A small image-text matching model, trained from scratch.
Training: soap at rate 0.0035, 5200 steps, batches of 256.
Data: trained on procedural textures in two colours, tilted and lit, 195000 training examples, 6.8 epochs.
Rows from block 5 of the image encoder of a small image-text matching model, named by matrix and row number. Rows with one number belong to one neuron. Each number is 128 + 24 x the weight over its row's rms, rounded and kept within 0 to 255. All counts start at 0. Numbers have three digits each.
Before each neuron's rows are labels from the 100 images, of 14848, where the neuron reaches its highest value: "strongest on" is what is common among them. Only what is clearly more common there than usual is listed. The data: procedural textures in two colours, tilted and lit.
# fc1: MLP up (encoder.blocks.5.mlp.fc1.weight, 192x96), inputs 0-95
# fc2: MLP down (encoder.blocks.5.mlp.fc2.weight, 96x192, transposed), outputs 0-95

strongest on: purple; yellow; ground colour: purple; pattern colour: yellow
fc1.122:107104143125082109137123165136099117086085146108102124163111125147067154097168132129133104118131109100115135110109126116133093101157135119146140106121098170163142145145109128158154139177106105125138122117147126136157191104146119147183153106175087140123085142145135121121135130110139132138
fc2.122:139156097096122153155165086086099110117151086108146159117123110128121082128129128097176105132146138124133150161136098130106149119099162149140096132130134125133115074137097108131096129137157135114122071106135153116136099077098149125086123111110171119140121143151137148161154092120138138164

strongest on: teal; pattern colour: teal
fc1.13:125148108107157177151146165129148167091140157149118095145138121130117084149161120133141150127148113120146146134159127155130109150156137145089146187119080138103106102089123140133140139134109170097157122103144109085179146097118147132138125118089119129132177142117160142173136118148125091128
fc2.13:127168095136103154127127156116137150084138105111092129131112147112154143155160178161135171118147151139112098114107153123184128112096148102120117129122073092154098175121182127134157122142152103125114149093143156136171133113161137158111106104130154124145121128128108128115080129162133127114

strongest on: purple; yellow; ground colour: purple; pattern colour: yellow
fc1.101:132091132122155070101150104125131118112111150172158149146116142109135148094120092077108093104135148131140099097114131102129142143121135136159167121112140123197141153122085109144133141158080168102121101093148106146118118112075118116140161139128083142104174124127146120137129120128122105128
fc2.101:095126127137117121106111115117060103133118179148147177163140193094148117111144134139129118121111110146129130124136140137169127140113105133083110094122110129189127103156120108138109168077117178110158114129135147108143151133107155157148152138171106107112143117158133125121124122134106166110

strongest on: yellow; blue; ground colour: yellow; pattern colour: yellow
fc1.132:140151125154143166105127102113127167089164117071147113166112083160164065102124127131153128109112127085151149144109109116090107163130136139122116125122095131129161141129165124094130098090137162110124127102130168128104099100121113118128141126109118147177123156124145075139119142149108105147
fc2.132:136090116148121097183136090154132142148130113138165101125183147091136119110132126084102121088130113115137117140144118142085132161141097096081115133126099136140137066089117122114150112108133117129153125138106080095118130129108127124068115137119140105087150115124156138169142110104158154139

strongest on: yellow; purple; orange; pattern colour: yellow
fc1.157:145160160087131105161108127110136116091115137120079104137124074121133133143121112138104170156134169156106079086136070125109147103137121138072140130064131118122125149089135143116133135167088122122138146122147157125117109118148125144145131157128128182128119092092113102145135160127137123126
fc2.157:185137145132132126179150119085141115067121128096110150173164144104068156112105109127166168146128159122153114152125157113145129131138131122159138103167128129145152150084117102143147154115150099146132114132114123119153139126130108102131166118156107178145127149098110109134123135134079151147

strongest on: blue; orange; yellow; pattern colour: blue
fc1.22:098090166141139083139145100111107119101132167097127105184172113151115148104144162099140154152105148121169151160173102143135123127123128100085135132159083139109130161130141131151130158136152106101140167143124138113125147112113114131121134146163141111121106136103151186139099099112102141164
fc2.22:098136161135186087102154065097121141087122146137138109121136143110122125146145095116156100099159143106137164136083161177109114122161103127127136154128133152105132126119104154136152085134102130096142155113139157155158150136121106107164112110134173138129155134143125114137135098110092147173

strongest on: black; red; ground colour: black; pattern colour: red
fc1.47:124118114127126156097107137160136154155149089127148161113091142122129129134124114115127118175156111091103168141088159132097095156120113104128144130152131148170121117136127111134081070085117139097139085131112138112115131148124162172126124162139160116084159082118167143139169098101124132119
fc2.47:130152148116161141130149107136142091140137186132111112121154134158156104144125107136094118101119153146102074119134141091145110119175102118146126143136095064145119153153168133102142128143096092130124134104136154089106108175128122088151111140120108090106123166152137080087121142120138136103

strongest on: teal; blue; ground colour: teal; ground colour: blue
fc1.104:094139146141069084153132136157094106130145146090130081116112145132115087132127127113084122104134153104116127091133110128132141142143112086140128132115159125122124178107148159082132148142138126110154123129102176165137121141175127149092115102149117104161136134108151085173153143103152142162
fc2.104:136102183157113136129130175127139159125132107100137125143127109159073116126174164128121132159109168160153171122100134109155076152129111149132142124132118131139121117098130091139175138106143153106146154109126133122091148089119124139111158159135161126115130189130163123120090160110164137150

strongest on: teal; purple; pattern colour: teal; ground colour: teal
fc1.119:070125106142085156128124118105104141079158152163165125140142117121147171110128105093148119108103125137142128104103143143144130145115167127148134079085120149141115152141133167111129080147155118080127122095168154132135115109116084138128109096134140172111088128120125143125093120088137128090
fc2.119:137153142110174108165128139146141110130149093117152122151111097138124134117124165159074162124105105184132092116088155102155151146165138131151139144130141120127151129113151129106115105074144157114117146165109169166114151167146152152103140146123097128177112104143100098126151162135139151127

strongest on: white; pattern colour: white
fc1.102:150164121120114081123124096110145116147134148131134134119132173108147115187098102137106121122134138096111112117145164098116171126121110152106052138161080122166115096150146148104151106078108103124129140113147097140143170123133137134099111135164140116140122120156100144147112187133141108132
fc2.102:119153153133146121132162110136108118146174172098138129143145165145099120137126091153079190129138137171111183081122141099130125137106104110164133139120138131146144138136148113138146116110125078130117146112105094151112179116119172105149131076133136170129107156104137112146165123143121100135

strongest on: blue; orange; yellow; pattern colour: orange
fc1.97:157155166151184135138121102113132138128153097096085102153147131171131087116145148117097164121103131117132153130155138126123141159111123129158143148123130115131141136111127088123162142081143106125160127123104076135109084131097133079104147118153123151166169147109166110168123153138145085119
fc2.97:142128127122123115123145126156155121097125157120100156128102086116134183173142170110140143120126124161120102146162161107092139085106166106101142132110153119092109153130149131195138107143099137167133126120155107120131112116160071094163126139162112101098100133094125144123132097128142096126

strongest on: orange; blue; ground colour: orange; pattern colour: blue
fc1.12:107097114135119120119151112112113117141142160131123132134143160097137084187119128108110121127103116105133112121154145141119150126163114100168129107128132103150153156134170132081117153110122121117147091097166126144135133107100159088126094144149055135131143076116150162150140133132133183180
fc2.12:154134137152130123149132118180164124082106161112156104130127139150134080112112129103164094117116141118189128147138109116128136100149172100108138145157120119118148139121125133135158126141079131094146134133143143104101098109133123152162094144119116085095111177097129124154109056104137143105

strongest on: purple; yellow; ground colour: purple; pattern colour: yellow
fc1.66:152123153112140136107139130104123165144174149083127128107152108154129125166142171127153130092141172134161165101092115174142136131158117139142111136117183113099109134145123120151147128129111114146109100088087100144130146147127158116151061141147101102105148099108108143141123132100155145079
fc2.66:132133178100150092117143094107084127121135089103103124098105130123139093120135139097093116158126110137138156107127095090057167135142094116129136138107140158108101132156098143138146113082148114096120123091130127136121142129135149103075140102105101145102168129128107134149143103094135083140

strongest on: orange; blue; pattern colour: orange; ground colour: blue
fc1.75:125159136160139086157156143129137142160157121106114152079180138139120159150111152063106152130123142118137100116122114115120110119164090115119126088167156110177104118134104114157116158147177142100121106130131134135149088170155121136098117121117138139151144115071126136144150128111112130173
fc2.75:131095145123142155128134139143133149101121175140097109135125101132122099119101145100165145133140161144135128142150082106140130158125127113161174147103133132121087149157131117135164134168090155070147148121125137161118118089124149172139126171157125145060109135114170115143098147134175147128

strongest on: red; teal
fc1.49:108144127112126130160090113144139159097136120086102117094133142099102099122099175160132136098118112125134129132120148114145159108113115138112155141126097172107106097143119093116099117128149153133128110198159130119134193113129124116136114159141132170151083078149082123136150136164127092123
fc2.49:160110157155167112162141206140134188086134095135152131125108112155147156175155149105085151104148159134113132131115151107170121092114132117086120112153121130094080140112158128117143113135132126140124124117126133135143102097122107161129138107112116113087116149122082123100119138167126122116

strongest on: purple; orange; blue; ground colour: purple
fc1.8:134082136116130108137117147140139091097165167145136150135138127123144114119088079164116148082125082140136082128146168174092124157111119102150108090108137153129104140105166108184126132113100162126171105126137167143151128092113111105109109136110144106107123135115139121125113097133097161149
fc2.8:113135139138131141140098113114102138146126170090136152102121164156156128106130132113143132132101135152148207155146125152131139123165157121151135168180164118114140163138089153112113112151100124153126122162120158112097092172111175115157128119103094104118113146160136119139153103090104120100

strongest on: yellow; blue; pattern colour: yellow; ground colour: blue
fc1.3:130086115108117137149134152088102107107155142115150123109092129093144124143173144128110098111168153155143143095125131110131083176144131139109092157155141136126106120109190146145146099149138153107150130110133161163169161137090149123102111117100153181143114126117127119118131107115156081158
fc2.3:164130118135109100174143125141135156129135069110130107177170116178137101161121109121117137109154118125120108104183119146098131145109154160091068137113130164151127108152119155094176121120147133126143110116118099106133177101154101121128140119117153155145150153151124140102095127138093110137

strongest on: red; blue; teal; pattern colour: blue
fc1.68:091108175125148103127112123100119135091106133154112153129147113097153134122107090149106116126163163119120125114118137073097142122125102176158108088094111143168076157110126126119120114171109111126148128146146167151100120148139151154101132137163149109124129153122106143120115129062097167108
fc2.68:163102136194083116125144136157116187178131083083128098126132125168143121120147143101102131095142148116120117139133166099149113102131076083147142120150137102115174109142115119118116120145160129144128098138122125122162126184147139103126123128113141153135104123148138084126091140153136152128

strongest on: black; white
fc1.131:147129130086077093107112115126132118091162138107111120125153146132147093107071128125087127158145170112119162155123136104128142147149120123142132114139067148131158123170092124113135149139156109127159134141133113109071136087107131150138168143145109145092092118110109124191135113137140151150
fc2.131:135138117131110089131121107122097158091123123167161115133158124159085112100106123096099137130147176122134137159080129145148133127172139160139164128120126135093120157148112119133137112117147168119121115091141117151128113159154175150069134141150108126191104161133123111170120129126172144159

strongest on: pink; black; pattern colour: pink; ground colour: black
fc1.63:117142103119107120128146127129173096136156164194134140116119146122108166124124091130101189168133135128165098116136096116140093099119139142130091085134083090143114120136107122123124098121109136127115187168106087139105126124107131147159119124144132120137126141175127114139141070107144144103
fc2.63:111098166149136148120108120099140149172115110130132092132148167130085118076116107116125188134125127133201148159080162131125128145131094138130140100127163145087149117135140138119132127138116174137139144140093108130143125158128152138141102117106139143202130165122130115121136101154121155100

strongest on: yellow; blue; ground colour: yellow
fc1.20:102175090124158142202155106159106162108155123115153109112113153149110079151081126094118120131084169156125131073115144142117141135074113112125104150137160135137125150141135109095125133145114112127126160107150172147131128105121117147144108134141118152133105138123159157158110104105100108126
fc2.20:172135112192132103124126097146134091118146175123114145119157185094102121108061101082116135109130160169119155126161116095130149152139128142098161136124131137147157157134111123146144106155152145110129146144143094148113114111148104138147130077150108111138124131108152106112128129154076120129

strongest on: white; orange; ground colour: white
fc1.108:147080172134108105108137136159143160146122148116112095136163126124141140119159095099114151146123110095113136125168109117139119132137146104139155163107115103126197118113145105157141129130108165075145148165126142120141157111084113154093106093119151093157160135129103091172137140128173124122
fc2.108:147125152124113101094137131148146145116123114153157142163117136138181122093124087138130116137134155147056112115193144132148134138114132127113136118149120102194160088127142140109145160091130130101107104146172087115107165144099156164133156125134159151119119122136089097132115099138106124121

strongest on: grey; blue; pink
fc1.147:112094140121107139110132178104145150115133105137105085130127141136141141140137059122137142117101134139108159132116135129135101098089114150151179122127072137141094121165085157131150127096082153103141100172158125127110130127180122113123093145116182142128133163134127132138146122111176111141
fc2.147:113106153181141127147158131136152175125125135094122088090138153158137136130105143092119105165123144210173127134122147150138114144124115101132153123136139162144119142159108141149090112168087150127141124139160124090144136135139086124116137146107125132145125147100169149153120115094155095171

strongest on: black; teal; ground colour: black; pattern colour: teal
fc1.28:133148154100173114093120140089132118109076110155114170133072153137118108135133112189081115133133121138114111100114144063113124133131087139131167148121125154157115135099141151135129164139148139181141088115160122117123137131144124114151141142095105128114146095129075137151141109150124102117
fc2.28:146142117125143167137141200127149168115146113124158134126119112150135147147129143139115146142156133105149083115148154100167115129144111139134127175143106155112165146122160154127123079152153139091139141139101146134155121124173129151089106140078135148114102057103099126137132149132094099153

strongest on: blue; orange; ground colour: blue; pattern colour: orange
fc1.7:144137171068138118131116150184156118152108140148134147145153123093105131131122120143121132091119110190111079131145110109104139112141106149119129156128082121141130120170120153100129108156098153070151104162163118146120140126114110133113097145143111136106129123104107112174173084145125149116
fc2.7:125098132138139134162148089083140133130075162104112095123124107143139150122102104087141109166144125079149115100144088173117102132136141137153109125104101130123147102124118139104139156126121101166137158142149126080149129128172118106167146142135145086098149126209150142110135138140125128129

strongest on: red; brown; black; pattern colour: red
fc1.86:158156133128131181125132137139121187107161092084099124084136143107134151078128157092150155171102151105095127118115108116126108131142123130111082092129154153102086108126103130134113122123109137095096180139150149101100137102156130123151111105132125136090108146132159153137173125112124150127
fc2.86:148142135121149134076110188147150134173122110153151140139103143127146091130143141164121124155137178150124139100139186110117122141137119152177122129094088083099184148118168188130154133112121154120136113139112133144130088129122141127155123149144153148100141144115126074129133134151124146133

strongest on: orange; white; yellow; ground colour: orange
fc1.171:136134099126090178163115149133127185130135135099107113118119080151176143159112147135169166166088136152116123106155088145091147150105114134181130099128127136137164086099087122129104128140131099129147135132146129150128093116103105156117125144162140112136137125096176160155130105139117128123
fc2.171:150134118119138151146096145121100157158142084150132114172111137170134125154178123170163115147153114145137112113162102124116078167107128166115104129153114121156157093121108143121102131133168121187152128127127103140095143079113145136143157156122145093143131101122109132141186161132151126131

strongest on: blue; orange; ground colour: blue; pattern colour: blue
fc1.60:145122092176177152100138156146126142075124139123171153092103112128142123124154103148147104089154114139118139124115149161113127137156133118103154165141107123102116143120153131117114107095116173167162154135091140141105164133139099158134120088110124129123132133171171121106077094158160139135
fc2.60:095118145135114146139167155138138154124143130147099115112123124118175109118135132124155102140101103082162138151103112106140121087145121087120152174143125094110121111150116151090100115162088152128147145156101184114148104131103086144137113100076095135080150136118124107096093112153157131144

strongest on: purple; ground colour: purple; pattern colour: purple
fc1.40:096142181113114143166134110111127142123175167123160131142129160132114130075127117121091139161147152137143148180186128162116142137079110140140130151145107141169137167134170103100108165149174133136152148120156137125095122124136141091145145128080126137149132128082144127141112141137113101137
fc2.40:156161149118108121147126129144149149120139106125156146144150108148167158160148141148116127141102128138152149174145152127097135107053118156132154160089132188130143099157154165171127132106153106152165154080108105123112166153145158136147127149126150146137120141129165159134114144129149122165

strongest on: teal; pattern colour: teal; ground colour: teal
fc1.163:159116115127100147140123147152147130111161115138130090109124081112106176130148129161123183118111124155144102098117145082124102111197124120107140082088123150101125167116111144179154119115136122165150110119123147117100123185138113129125148088110139092139119151150119098118106130132168122120
fc2.163:098090144126129128087137130103112087131147107110183115127112149184125101141123131127141108125142133107160164108108104182132155133140126101117116136141130146113142136125133108104109102150128183114123132133125150131114103134142094166105116101161116103208131152108142151144105130124177175167

strongest on: red; ground colour: red; pattern colour: red; green
fc1.53:119122116138127106105113059133129104145103159130144137137111141102130109129143075114109131130135121132132131065141077133140129140146097144101149125129154085105136119113082144115137156073139125124124156146173117105166147124094141120130152109158140091128064155160117135159144161125148169141
fc2.53:154084183160144122101114135129096130141107171145107138124156154148144123143158159104109117166135132135129087187164117105150150180163088119121068132128140105123106114129117098152122155111136130120101099122141102117145117112154122174107165095115142100114128109148147121163111142126120160147

strongest on: red; white; pattern colour: red; ground colour: red
fc1.9:137148127094139106166143125147137109058167126107125144133143127091126126134166147092132112129152122125151163131147126141158127144154061149106138127166123143146137112127170173127113113125192129134133140156115125120109160164123170134131124182097131139105087101135183139103114125135118105136
fc2.9:138154149125153171134123144122126131085144151106129158142105145147124111102121150146134107147109148204138097163141124120145119108165172143144119143118143113120111157134182129118093142108119136115156133146138149145162129125111132169150173170158132117101102191100095147131166138111159149100

strongest on: teal; purple; ground colour: teal; pattern colour: teal
fc1.135:156118119108101169144163127142124111113129130144138129124141137122132085110100130143191119124175105126146147182157184126114122110129117165162118142125135119113099109136157126124157206130118135139069130111120132104138111082194131137106145163114132122115111141120117106106119107147151095125
fc2.135:141151109128115129156146115161109109107141158125113130130122155106148048168090101153144159116109105127107159139154137128118150147153114130093151115109173144091108123137143104115117109137122162093127141135166137144157133180130156110076148124099136194156135131119132118110108106133114172150

strongest on: purple; yellow; orange; ground colour: purple
fc1.70:110130137154158090144152152136150132125103075103115157154117115133128088143090144107104101115122147123123153109112131088121066101138113120085101158130103181129139121134117137146154125128106100150102095140151170151087130143167142092119159116162105102149149136110126140097175113154133116162
fc2.70:117152103117120093115094118108176102128098131108104129161127156114143121117136146137141142155099070123168134174146122105124137115127120132132130152072114125137151088144091118131147151114135128154183103118148128120129151131112158135187094145117183125188136126143145180122131167127107131144

strongest on: orange; purple; ground colour: purple; pattern colour: orange
fc1.0:106112158116149139076150095112125111167152161112107153131156104143188122134108123117106138160179112188088132135105114174150094132119119106131171091095147125147125102106130143111159151065096134107112139121128108142124150154118149137120125159161167140129126163126114121131113121110110141119
fc2.0:115092133077146109122124125092100099119144168165132116087152173097150093113116101089096156137142115108109159137149129113082167173140112131141097125133095108154146121137147155116155158117130175115099097111141134150155136110091114131116122126125124137154176137106099129105097112101150155154

strongest on: white; brown; ground colour: white; pattern colour: white
fc1.151:115140127165091107145116140134101158135127153104178150111106135146104087108125119180185106117113140180129106119155139116153118163122138161105147152145160148123079156148167088141129136125148114144121145102096121159152138135156151118139117165086117131152142155123137113129148144090141157175
fc2.151:119106130146123111115178140101124138135067160127135160121159128101097139097113149094162141129119154144176131142134073122138117139147119114127175115148133123093130157113141147137124130115122132092127157147125099140118125118156157084080145124121092153136129144095183087101131129112119184082

strongest on: orange; blue; purple; pattern colour: orange
fc1.150:123140124163091115114203143089138140145095124117110076146133152154097082119118121125110114077175161120131122085109157151133166146133134075131107115107123139126120148124137150082106124101141120107096134093118115127144165121139160118129144137114142168124104167137097129115093155118132152118
fc2.150:094126190117142123110144127130110141174104181115097149157128107162112104107139080133109148131151159104092124125132136131172120136159154131116137147129106155106178142114164123138103134115149107123111096154147118109146112162142171138116094169103120128116134170141124119140177140128147152073

strongest on: orange; yellow; pattern colour: yellow; pattern colour: orange
fc1.146:181130146105150146126121149144159104149126118099142126109140107129146129146174139113154157143142158165134155151128099148131114071127116113137128122176115131114175085095132163138126178169176101100156101134151136134124144132122155103134111107121138101126128125070130121116138115087188108118
fc2.146:138122138153153140147144185126190124153141131141114130094148124124139153120155156123162121132154150180175101179130099169122102109117110117118162115150111106164148111100115138136160131095117120131126073102150138116119156103124144149147126148127150107119119107134123167162148149079147176110

strongest on: yellow; purple; pattern colour: yellow; ground colour: purple
fc1.166:100118122116142105118113107163138142096132165158095114156156086078132152150155156112146109142125111156153122096125180119123125163175143150102133158116128140116093117115145122145130143154121120145116134152140080134112121159193131116101175132161159148101150104145123146087163151119096121112
fc2.166:054101128174134112175134107108093106144132150108089159114133123147084145131114103101112111125116113148138142113135113155153138119096124117159123107133154141161098139158076118119116152129184118119132124132128099116110090140152136109120137139051099127167148160137146161142150110133122134139

strongest on: purple; yellow; ground colour: purple; pattern colour: yellow
fc1.15:116109115115133126135144125119143107110120193150127141141097102124104166141101132143121125109142111150118099086122171135120133143127146108106132139114176156146098131149091151128090132114117089135141096142141165137094163145167127111138139150094135175104124081174120076109115104139160069123
fc2.15:123159123124118109113128095107124110138126141114136122157148088160145098154141137131160145157109135184179139091132097135139130130097132148094127076085132067149130124116158106141162169129152148119124110093130112128138141151148148106127133094099130137151148160107160159114124118101095195144

strongest on: green; red; teal; ground colour: red
fc1.118:094111159098166189095119129144106071117138149115103080112140139132131149147138135114161129131108113130102165188128134111098098141160117138133108109134157137093129146127131108140112111156170148117136165147145128133121108145126141086113129131106173107104117129120174131101135177103145128181
fc2.118:119075143132127163166139141148143121134147138113138136118159107128123185163155158134109132128109144164118104193144141153179148093122170142113144121150140140112136135144112108143151134145185148135152156164100143130112103166108140162142152150139106125123055128143153094124122158120111118128

strongest on: blue; yellow; ground colour: blue; orange
fc1.167:130132113184090155112089177139131119135135132125138110134105125143139061153107101139144109124122126105105139080147171124125132089153145122125126115113126105105117127134099118166122155130150157139090161119175150122159107141182096160105137142134148118144154130090153169150119113148114184129
fc2.167:139149093191094094094164114119131152115124082110103123131153101131102155155131157121160145118156145113116101136138133160131122129137176124131128121081111101123112155115117130112149098160150131156126169125123121136142151115155122099163095156123124117101162130167135087084109179176113134144